config.toml
mlp_ratio = 2.67
head_dim = 32
layers = 12
width = 256
optimizer = "soap"
beta2 = 0.999
lr_schedule = "cosine"
Rows from block 9, named by matrix and row number. Each number is 500 + 40 x the weight over its row's rms, rounded and kept within 0 to 999. All counts start at 0. Numbers have three digits each. After the name is the row's rms in percent of the matrix's.
# fc2: shared expert down (model.blocks.9.mlp.shared.fc2.weight, 256x128), inputs 0-63
fc2.136 102:492464442539534516578504538536410454554516464468504531504484523513490449502423494534492449517487485490475463497557536467480497498522613485554384497525491493486470524565566543471485432480447505
fc2.137 108:489498529463525488484547493540560482463529499449561462493507510483595528514511583545464490440478489496467552560473512490540481466428515473510489463446552527544523477514522482454574475515522446
fc2.138 096:520466476429517490458553492512501523577480467470456509447541468534483449566503558480502572488524483527574481523482516452446511531577440474490481489498503518500553472491508485494568523457538542
fc2.139 096:514462473507482513425493495543455472467464478471538568562524496520479520535508546448524444487540482551465523521554493513538441422502535527451509537537461490565509540556518486457458520467600514
fc2.140 082:557538487500455480501494529488492550473482429466534503570533529462541501405526496478507511536548500453379483456542503517505450381512502484427527547542488491473505460482502438502490460441490513
fc2.141 097:390501489503516467477520435505481500501511531521497539471428541475515465448474530521555490498534442429521520493544501413430495422481544520549524526514410438445458464533530543464469492505477545
fc2.142 094:497494477476491492485483564491525500526506509521577494466556549500553470542457477499604486500466494538517401485459552481445554408478556484506466483535534446527447488420510455462507565443508505
fc2.143 104:522467570520431488483478485514533431493497421496515496443480468484469457518518420554500451514509477528482585553542502399505475445467465535434554480532494477618467483532463507439458433398455495
fc2.144 101:486537451535518481480570475524542493520499524439524539508471571518513410431485476543510527537538506453456504502420515526463577457531501492547477498433449470556439438575469496559564496562539582
fc2.145 093:542521508436581507530407517564527476501501545485488514524526404448523508456473535475446446474545427422482471490514474566542565511506510523538489529473494558592569498476491481391562444543499479
fc2.146 111:530471488510557496534472564522494501513521454524543536489498493508555510484448514527520486536543537481602437460568377553552544583543523463513502563471439522532472543469478507457526470498448526
fc2.147 094:490610521531473493533549460511479492581537489470454540424533462568483493498398483568481490550510495478480457402454513545464468486491502514499459542563465526498478498494554436462532512470507467
fc2.148 097:503462588558456492555494518564489461551429518578459498569521484492477430532539539516584486498458428506478565567499544500487491518552503526423505462471390499465437531496492442494504469485513483
fc2.149 116:479516487499511525507481479530437526555491406528491486551481533494514562484515470504454592519501493521542426517539497504537448539589501520477484565541500508523513468473495515547487543579475557
fc2.150 094:478542500521510515520547485538513500462489582522449562509496481529536563464474493472451490443485462484570485495557512443507432521518514504452450437561503480504495531471433478521526442439462493
fc2.151 107:574524496596571592430540501476525431531524483470519479548496500553572513489428484403498507535435511515544507511487413559489379459517441476544451528519470505505592529512476414471488465470502503
fc2.152 098:421549435484533482459508491472522554474519463544573507510457507539501533500542580468569472447541417492478461519500526528554530490441488512399401510484544556460465486475458518457496582541419454
fc2.153 087:419496487502586488489442488535490515553518508422444504404489461496514427482495547572516590392507549503538530467517549490571474481526462440423466537502441510519486532473515493511578499539456520
fc2.154 103:520573487485482597495483518452499543494537468573487545489484498480439555478471497509529500530484500479498456570471546444484446436502450539526524451436484542483489585445560449507488437491427497
fc2.155 094:522477514518426574446410559522466510556537477461480502500491491530492470545450458493511513562548506421478508543516471477481497474449502584502480455488466497445491527475471525491463512510531551
fc2.156 095:471456476477535415552534445515427506559542541427437497552559519491547508546462486518479426508553507548552486532460532494549492443554500537499506538423552471559576463467430414498492511557495526
fc2.157 122:478553501536515526487456447521492489471473472531521470520519471445568410538537483533548482515487510590566449478527531459457526460563485484503568548443508456488515467508588538489429561464510489
fc2.158 105:515483554519533496562427571528496447472602509523513509515383526482469516419503487527512465526460498534501497483509498468506465436431478482552469508457487466435537488505521478471508553555480512
fc2.159 112:474523469488474568528544554581512525500570431456531514556479491512495509511409425600566511492550494546453471486526555450520524520464533489549590469516471515506481461450499501573453554546538480
fc2.160 078:570527493456503455512442541518526526539446481530529485566509504556541478566491494467485477530462503539480608495495496475410490503506511472530457424485575465530524513499547494466532441400509516
fc2.161 096:464537482535531518508562592496542468445532511469531484542508496532474535441558491464528546476508468486504482476471554517474538527497488495624514495546494453486518502583508539442498459547570490
fc2.162 081:445514466492565506562470529417429516494468526457487554565463485457461517465573532517523446462479538498560520460555550517561470513538505588529470441540429541499492526498504496493533529490527506
fc2.163 101:468450487516477519495514533518468418519474530461513539531505466505514519513451499515582583540481456506533493518461440508387465505494572514457422476536488500503506530516440465546505508492469443
fc2.164 082:448506530530541482477451549528497485527511400475471542443546466521494494550526539483547494441511478570553509464466490549493494519534527482567444537443525453523476538458476517452496492568490505
fc2.165 093:499499480511518442430485392523470502493476452470480451501497519533480570567478606548531486549450563492459538457442545492530555482468555514490490476401540499498564474429466492425538539569446529
fc2.166 099:536508531508526528555554532423474571512487568518480449579498463535499487594444467536484548512525396424558564523541485492443517526504496529437508503473592477526539532442520569526534518514470533
fc2.167 115:490539557523507502482494526527466556473485512510485587507484506451461549528503566452531441554531523475520446563531435468526506513507470555512557504398510539529474483436574509499618464517511513
fc2.168 092:527484547564546459443439488548467555548428477470449536485478420577537483503442479483503461485515534539551476461515490458541439566478495570486498515517507538534453460519489515490489450492469578
fc2.169 117:568513566517484531454455557465499497448452505507511455471502505508557535551445470460526505566491525477495585518503505460480481483484424508513423484467463579449437442569537424490507447489584544
fc2.170 111:512438534526612450471504413497447468490548528520521511498473523529506502547471430529547500539485539520388525555492466420555446495442482477487545517510436429555532503447426491500448522451546487
fc2.171 095:468543510543514552467502472491531473439493466481452461574543497534476507461536559524476472490473523455544441460488503487390420500571461441516452494432540444453509514462449505473512477499455509
fc2.172 100:517448469560461511520524529499519471435538496413543466541498455485496524503548593439528499568528528485474521529453496457554557559489484442536483461539487541471516443457557513453483485511512477
fc2.173 111:473568500458541521449515558420476471499444526492481534576520463564439478498542469504532502456484481525470489496544559466481451540528524474504494464484517533534547463553475482391510626526510493
fc2.174 086:435556507452478509479475482502525477469481467563526588528483471561535480452528531483385455595497483489460467464486464491536434536530484445497527479489456558525462539437445500491526545507560551
fc2.175 104:555498472539553510503507553462431534540518529517536534507444566489509477528558508507397490485457540508510500485546507516498458484501465525484455550549556556412530524452524444515522550531572511
fc2.176 085:484493422505464499566527486522497513465484435477467425500479490443495465492504513496470597530451506494481430516533426450502462467443508508536510438490542537507520532508572512535481560553537574
fc2.177 103:539477384535591448458498429449516550490493593520469564495378455536530503544442446478561506550470490498552514488529547540492478517530550482535474502554476503496559468585484480461542509583479534
fc2.178 095:504437531530543489547493481555452502496514529556582471428598522558458444554519432500575550582519550521426445562529472422468494494507427562513492469511507492530469505469525457498491523498563471